Weights of a small image classifier.
Model: num experts 16, patch size [2, 2].
Rows from block 9 of a small image classifier, named by matrix and row number. Rows with one number within an expert belong to one neuron, the router's apart. Each number is 500 + 25 x the weight over its row's rms, rounded and kept within 0 to 999. All counts start at 0. Numbers have three digits each. After the name is the row's rms in percent of the matrix's.
Before each expert's rows are labels from the 100 images, of 14976, where the router gives the expert most weight on average: "top examples" is what is common among them; "patch colour" is the nearest of a few named colours to the mean colour under the peak. Only what is clearly more common there than usual is listed. The data: views of escape-time and Newton fractals. In brackets: how many of the 100, against the usual share in percent.
# router: router (model.blocks.9.mlp.router.weight, 16x256, trained with AdamW), inputs 0-85
# up: expert up (model.blocks.9.mlp.up, 16x128x256), inputs 0-85
# down: expert down (model.blocks.9.mlp.down, 16x256x128, transposed), outputs 0-85

# expert 1
top examples: Newton basins of three roots (61 vs 11.1); pastel (46 vs 14.2)
patch colour: pink (35 vs 8)
router.1 093:505527517498489532504490505495490466522510468468490486525523494525469507465519500512477510502533485504454515453510520460479485480490523523478531467526488503433532499503492492452503510468512486476497532502478495505477538485473535512503544468525512543519540542
up.5 119:500536500547501500500500500500534533495492500500500445510500457500500500500500500529500511500522465542476514500500500413526491462500526545500482515500457484500517469494547551500473546488500500523500489505514487483500545528523500500558444500500500500557525486
down.5 109:487491500527500472500500500500500521500500391488477458434488500500452473527500500445460500549500500474450500500522429487514500500496500455535491500498486500510490500500531500471513488500549509500500500500480493500507500556500442500468500491500499495457530500
up.6 098:459500531541500499500477534500534495500500500500540500483500500492471500477543474515500500480528566500500500500500551500500421500500448491500500513500493520470500462500500483500512500441500500500488488498451487485533500500500500456498500500452467500508500500
down.6 105:537500458482486456453435500482500447461500516511500484463500500494587556500495500500500500479500504540500485493500481520500500486500500500500500520451500531588500497500500454500500483524500500500500549500500534500408500500500508500500510500500500512552514475
up.7 100:475500500429528500500500500478503500500518476500430500500461509500501496500535450500500500500573542487500500500500500507500450453511500500500485500547495500500500523500500500500500400493500438544500500466500500500517500464500491500500500500500500494458500545
down.7 115:500500486500510496500485500500500500551420458500500500507500500500541539523504500500500520500500500547500481500500504447500500500500500457525471500502500500500500499500485496500500483464500509500455448500567544500486500538500500527500500475469500500481500479
up.8 104:500467530503531514505493500550500484500533484500517500433500500500500529433538500500500502497526417500559500500500505497507500500500500500500500552500531500500524500449500500500500556553500500439498500494500500500500500500503541465488500479500523514491571500
down.8 086:513487466500445500500507496504460500500500634500500467562500442492500523500500500453502500500500518500483500500500500500524500449491500500536500500500500607500523500500577500456500500518500500445500515500486537500500482500500517552500466464500500500500485500
up.9 092:500500485500500557500587496470500499500500500500530550508500500439467500500500531500500564564508528500500507500500500541500503528500481500517464500483501485500544500500468500500500500511500500500549532485497457500500500500500500500500486519500489500500489490
down.9 085:449500500500518454500545407500463500500504500500458448500549472467479461500500500500500497483500500472469500500522532500500505491500500551500508500500501560492500500500500594500500514446509476500500500430500500500501518487504537500500500482500500500520500449
up.10 106:500500500500504492448458500500500500500510500500500450500500525496548478500493477504500500485507538517500480458500458494500529500500500540500500525517493514500500511480463536521471493500500500505563500500500471519494415541500500500454522500500500500486500500
down.10 092:500542500468445508471500500500481500588500485500500500549500525500439500500494500500492493522508500521500500500500449493454500500563402500500530500517500500500500431500483535500500500541500500500500500503516489571447500533500494511500527500500500500500465500
up.11 103:500500500480500500500445521500457517500500529483500500500500500500500500436500500501500489500500538536470500526500445500500508499500500547423500545500500488500500461514457500500500503526500497490463500500480527546500517500499538485500500500500500500581501500
down.11 109:500500549490530553518505465500500500500500467500465500455507500500500482500543500500512500500454500500500500500538497500500500510506554504500453466565480503500500545485500500500500509460498500485500457500541476500489464500500500500477449516500512500520500500
up.12 095:500500567510530485508474500559549473500500510462487493500500500483522524500500500500500452500484482500592500500500526500473500500500502472500500500500488500500460521500500485503500531500500502501500500500500469541500500500500500539500505434506500484500420529
down.12 089:500536500500500514540500485500619500500563500500485449500500500500536500500500500500500500500465478500482500500500490500546500496470500481524546460500495500472500489500500500500500522469456473500500500544500550500500500500500495500500500500500500500489446500
up.13 103:571537554489500463500515510534465500500449486469512500500444500484500500499542500500509441436534500500500509500531500491500511496500500500450461500531528478441500500500503495464489500500500500500456508500500500500497500543563524497481482552528500500500500500
down.13 099:500457500500500499474510537500515497442478529500500526518477500500478451432484491500486500477568500468500500582500500500500500422493500500500500510500500500500500500500469500449528480526500500453455481500478519500492486500508500500455500500500460500500475422
up.14 105:500500500500500490510511500490495500518467540446500500494454500500495500487500448500485500514488538500466500500528500500500500483508487574489500500500500415500500500474437500423500500482533500500472547545461544500396500500451500484470475500564500500510500492
down.14 107:500500500500575483473498531516500500500522481506563505491500500469500500478500508500497506588534500559500513500500576468500500528499495500523500500590500455500501531530532459553531500493500500498503500500512500444512500490500500456508469500500500465492500497
up.15 103:503500537466509500500518475541510500500500500500470491521468517515500446494500500471500500480500500467500490500500450523473500510514516500500513500604500500500500500553464481534500501500489500500500501472431500500496500554500500500500500477500456500473461478
down.15 099:500461500499500491500500543549500500500518500500500559500476500513506500554510471500500503465545556500508486524500500548458480521500519500500500512500501493573484556545500500500536500500470427500526533492485489500500500468500488500514500504514500500503500566

# expert 12
top examples: pastel (65 vs 14.2); Newton basins of three roots (63 vs 11.1); sine Julia set (31 vs 10.2)
patch colour: pink (49 vs 8)
router.12 088:486502496513496472493502446527510449473505464472510532516521529479499487494476495489447509523456531519494520510473474542529527515457499507494510499487485471505522480458504500498529519496482512466510508504549458485489525497444475524500499535486520468522520499
up.5 101:475500550517499469500500494544500500500500500500500446491500500500500500468541527500518500500462500446512500473512500500500500500440500503508487500464544500500457500494504435500530500500583465453520500463500500500497460542534466500500530500535500514525500475
down.5 103:500500500494526500500445500500485500500512500500515500498480500502502500507500500500473500500500500555500509534480486486500523426521500500500500500500538524500500500506500552500500500500509500500500500500484500504500520500500578569500447500572538500500500475
up.6 100:500500456483536500500538488492427500500500501474500500500487500547474469573500500494517457481529500518500500517500484500551500550538481496500500500454500500490500483500497500500500500500500500500500500462512481500500495500500480500500500409500527483500500500
down.6 096:500504561500475500500500500486500500500500511485500461500534500530549500500500562518465579520519500513500515500500500500500500500506500532500500520517460500505500495533502524493447500508460500486500500500468483558440500482500503500525500430495519491500500496
up.7 099:500500502523518500500500500544516500529500510439506500500536507478500500481500481525501500500500500492575478500514457473500437449480500513418500500446500500500468503517440500500554500509500500500575508513501519531486500439500500552500500499521500459500500500
down.7 108:500528500500500520500500500513500458559524500500470500500451500500500500520500500500500568508503527507500467474500481504451500528518504500524500470541500500500500485500449500500529500519500436500512478500500500483497500500482509500500469500500448500500500465
up.8 097:507500476500484500500500500500500500500517500500519445500452500509500512500455443470477500500530555514459500530537511500500496500500464500552500568524466500514500530516500486500500500527512518473500456500489520524500500500500500496500500500500484500475500500
down.8 090:465506508500457484512513445500500500495500486500500500515500500474500500500500500510461500480500509523451500500500496504500500522543500500491500511500478500500521465500500490500500469521483500500565500514500434481500500500500545500500485508500476526500500500
up.9 100:500512500544517500536500534480518522500500500470500498500540500434500500536500490491550468500424460552500500500480536500500500468500500467500500561529500538527527500500500500500500500500500540500488500467455477500500500500525500500500537457500557500530500500
down.9 084:531500500500500500452514500516440500500432486500500477482500500500500500500500500500530500500469500500529418500500466532500500500500522500479500496500510500440500469543487500500500565451500500510500500476467500534536500500459479500500500500432500500527561483
up.10 095:472500509500550500500543500530500500597462500500500495500536496445500518540500500500500514500457500500496500489500500461500451500500500464468500470500500500504501500411500504544524441500527500503500500500432510505495500500531524499460533501508500443482500565
down.10 095:531502500500468500479467500572532500500500487479563500500500500500500521502463448500525484500500561456500543500500500545513527532500591500500500500484500500500501467500539464464462500550500533500500500476499502500487500507500500500436500545451445500500521474
up.11 099:500531541467500500500484500471500524454500485500457500485500500500533479549496500449500507500532500500508500500473500497446460500521500500496454442484500552522420483434423475434578500541516499500504500438500500436500500500392500494476523500513500500500500472
down.11 093:500478500500520500500500500500500500500492495489500519500568500448500481476500500506476479492531474475500500500500531555500519540506440523467519480527500546527500526500500500481484478497495477497500500433500531500531500485500476500500500454483500538495500500
up.12 106:500507508540492498500500500490500500535564523500503500466500500505488500529500500500500500500544422500500500505500506513477522500500500463539479471516524469500500500585546487500500500495500447520472469526500500523503507468539500500539500500538514481500467500
down.12 110:500500500547500500500500570480500531490500513500481496515553504500493508500500543500500500469500482500500526500500463500500483502436476500478500500500536484500503500497525500500500500500500476500500500500500500482500500500444500500500500501500480453500447512
up.13 095:536500506500500511468500500500577515500500489500500556500465500449500539500476500500500500500525491499463500500499499500500500526483547500500470544526500508500517500500500425492500502500468500512483500465416500503527461500500461540500480523580500500500470477
down.13 096:454482470409502500500499500476500544500476500500487500485500500554500500500479503500538547476500500518500449500500455500500500500500511500476510500500495496500500500500512459563503507500553515500500507500485500479500500563500540500464486500570500496489465500
up.14 107:511500476500499500500500500479500500500500500500488545500488475500465500500496524487537528500468505500437467465509512500532500500480536500500497500476458500500514500511500453500467496554500500500464500554504500500500500518498500498574500510500457500500500500
down.14 112:518550483500491463500500500555500519519500500510467500500500470507547449500500500533500500500500500517500564477500434520500471515528537500500500500500500500500486462500493536477500500496500500555476510529500500511500526476470500517495495456500500569500517526
up.15 094:444500500539500478500547476523500500479500517500486500500500500513500522496459496500500500500447500500537500500473524507584500513500478500500500542500500500500500500500500503535587500511501500500500500500478500465500480495515500500555598500465461500539480500
down.15 103:527536454497500524482493500500448500480500519500530526465500500502500457500500500544443511500473500500500500500479500454500490487500488464535500521500462590500500500529504513500500423478500470520449500545500491500475500500526500518522525461416531500500512500

# expert 11
top examples: sine Julia set (45 vs 10.2); burning ship (29 vs 9)
patch colour: black (78 vs 25.1)
router.11 098:497516509471474521490488486467467522511499495547526485470511478507535547547509494497505474472566513493488530471517484499506513488519486513450526498497518540511548525505502502502480495478509488475462486522519500467531460556447510486537439494509517502444472514
up.5 101:500500500557531500551500435500546479470513436432500525524500500503490500500527434500500526480463515500500538500478500391500500464544500463500500491500500500500500532500520500500513534500497500439507500494500500490496500529536505500502531500500555552500500499
down.5 093:500500587500500500500479500500509500486460473421532500502447500500500462500475484500500500514500500534500500500464500512500514522500481508500500523500500522500454510509558525500500500478501500542500490499500500549500470544493477500500471490521477479465500500
up.6 104:500500533500536475544483473500500436500494551518500500508500506481500541510480500475513500500500500500500525462469500549500495500513455500551457500512490505500502500491500500555496500459473500500534489500500492481488522454510571500500500524495552500500500516
down.6 099:493500500500500500500486500550472500500538483500500500500500500448500426469500488497498502500468481501525491500500516500500506561500500497500525456500500500500500531444500498500500535500493523500541500507478500500500500500500500445500496500535465500500509500
up.7 105:500500500502476500500500523456501500500500492500530500500500552454520485494500499500500466442500500445474500500449477482460504500565511466511500500521473424500500500500479518449500494472500500500500500480500500464500500500500500500521496500545483500498500500
down.7 089:491532500583483500500510493531519485562500528514559506517500500500524500500459502500500575500486548526455500500557532500463498517496500500500532500473500500500500500500500500500463501500550522530500500500500471500500500461454464454500500500542511500500527500
up.8 098:530497500527500500473500500546533553500457484500500500541500500504500475500500500500479491552500457500461476473500500462500500500501538489491534500500547477500553500490498501500498500500500500493504455479500446500509505574500500500532500561500462500500500436
down.8 103:500500500519500500504500391485543499500498500500538444500500507443516474500531504500500459500458500500519511500488500495500500500465500471500533500500521500500522586500500500500488538500500500500435500500500409500553450477500518566500500500500486445500523500
up.9 093:500500531500460503500503500522500500500500500531493500500494500500500457500454476465552474498490545480416500504558500500500500500500500500500500500500500490555485500515572492473541471500500500500517498488500500500500507532533591500526481537500442500440500500
down.9 103:500500500500549500604500500452531500491442480500500500476482514500500500460500565435466500500559500455500500500521531500500500500500501500500444557563500459523499512511500500478497500497477500595509500500500500486506500512493500500500565463500500461431522461
up.10 108:500531478508500500500500500500462500500498500500500500533500500500527516417469500500514500500500595500499500500500500500500499500560500494500500500500467500497500500466533500539546500500470500500500500477529555500449500500551490491503500488474446500494500500
down.10 107:473550500507500500500500500458457500500500500546531456500500469477507500511500473522491497540501462500500500500500500500479500444504500571500523500500533480442502500482505500509524500496500500500500462500473590486500553500500500530525505536529434500530500500
up.11 101:500523500500500489511500500508500464481500500485500523503500500516500500500492489500506500547516500500500446500500500500500570500483430469500496548533500500500514500479500488544500500500500500546500491534497500500500544490500503463500522500500512541439500500
down.11 094:504500465522500534500493458474500499564500500521509500482500466488500535531500500500441469481500500518526500500500500538544500452500514500500472507524439436467461500496500500532500534500502491500500500500500500456470500544500547475500500500500477468522511480
up.12 108:500534495500504500500444482534476453495461524500507529461479500429500500500500472476500545500466500490539500500537500528549500500500552500500458518500500500505500500500500500426547521500495490500470500502493500500500500556536517500466465500493500500500546500
down.12 103:510492491500473500478500480491540471500480505500529500481500500500461500500500500500547500536500500463500490500500517447500500450575500500500506500500500500500548493507455463500500500500490591545480500500500500500500472500500500481500457458500500500500500500
up.13 105:521500500500484483451517500500500500507500500500500500484500543500522500500500500482500505500534501485471519484514500500474500500500500500499501500500500556493500461500500548500500453500500507500500507500504452549474500500500451500458478545505500546500500502
down.13 101:500500500469530533500500539519509500500500472480532500558445500482489500500500532500500500500464471500520483500435500500500500547550522461500465500500476500500515481500500506500453459546500526500487527446500500495517500543475500469501454528528545500542500500
up.14 107:533479503500490503500468496491500559535554547514500493442500500500500554471500500509500500575435487495500505500500500500500500500500500500500523500405471500459503522528533542500449500550455531466500500521500500465519574500525457466500500438500500521498500497
down.14 095:500476483533450459500484537481534500500524500500500519500500469485500474521500500500500541495500500500500500433500500518489500500519485500500527474500540532490466482500500500500500460494464493500500423543503578500516452500535492550563500500517500500570543534
up.15 102:504496505481537499500500450464500460500500535578452500500500500500492497500500486500539473500500414486500529489439500500491531500500500475500500507500500500448480485451478550500559470445477500423515473469500500500500500472504534513500502533481482519500500500
down.15 096:500500500500500500532500481486500473500490484468500500500535500500500452486500483504500529500500500500522500500458448537435500489500563500500528576500500490500513470500500500500500500500500482500494500500569549500500572536448397473478462500535473500500500500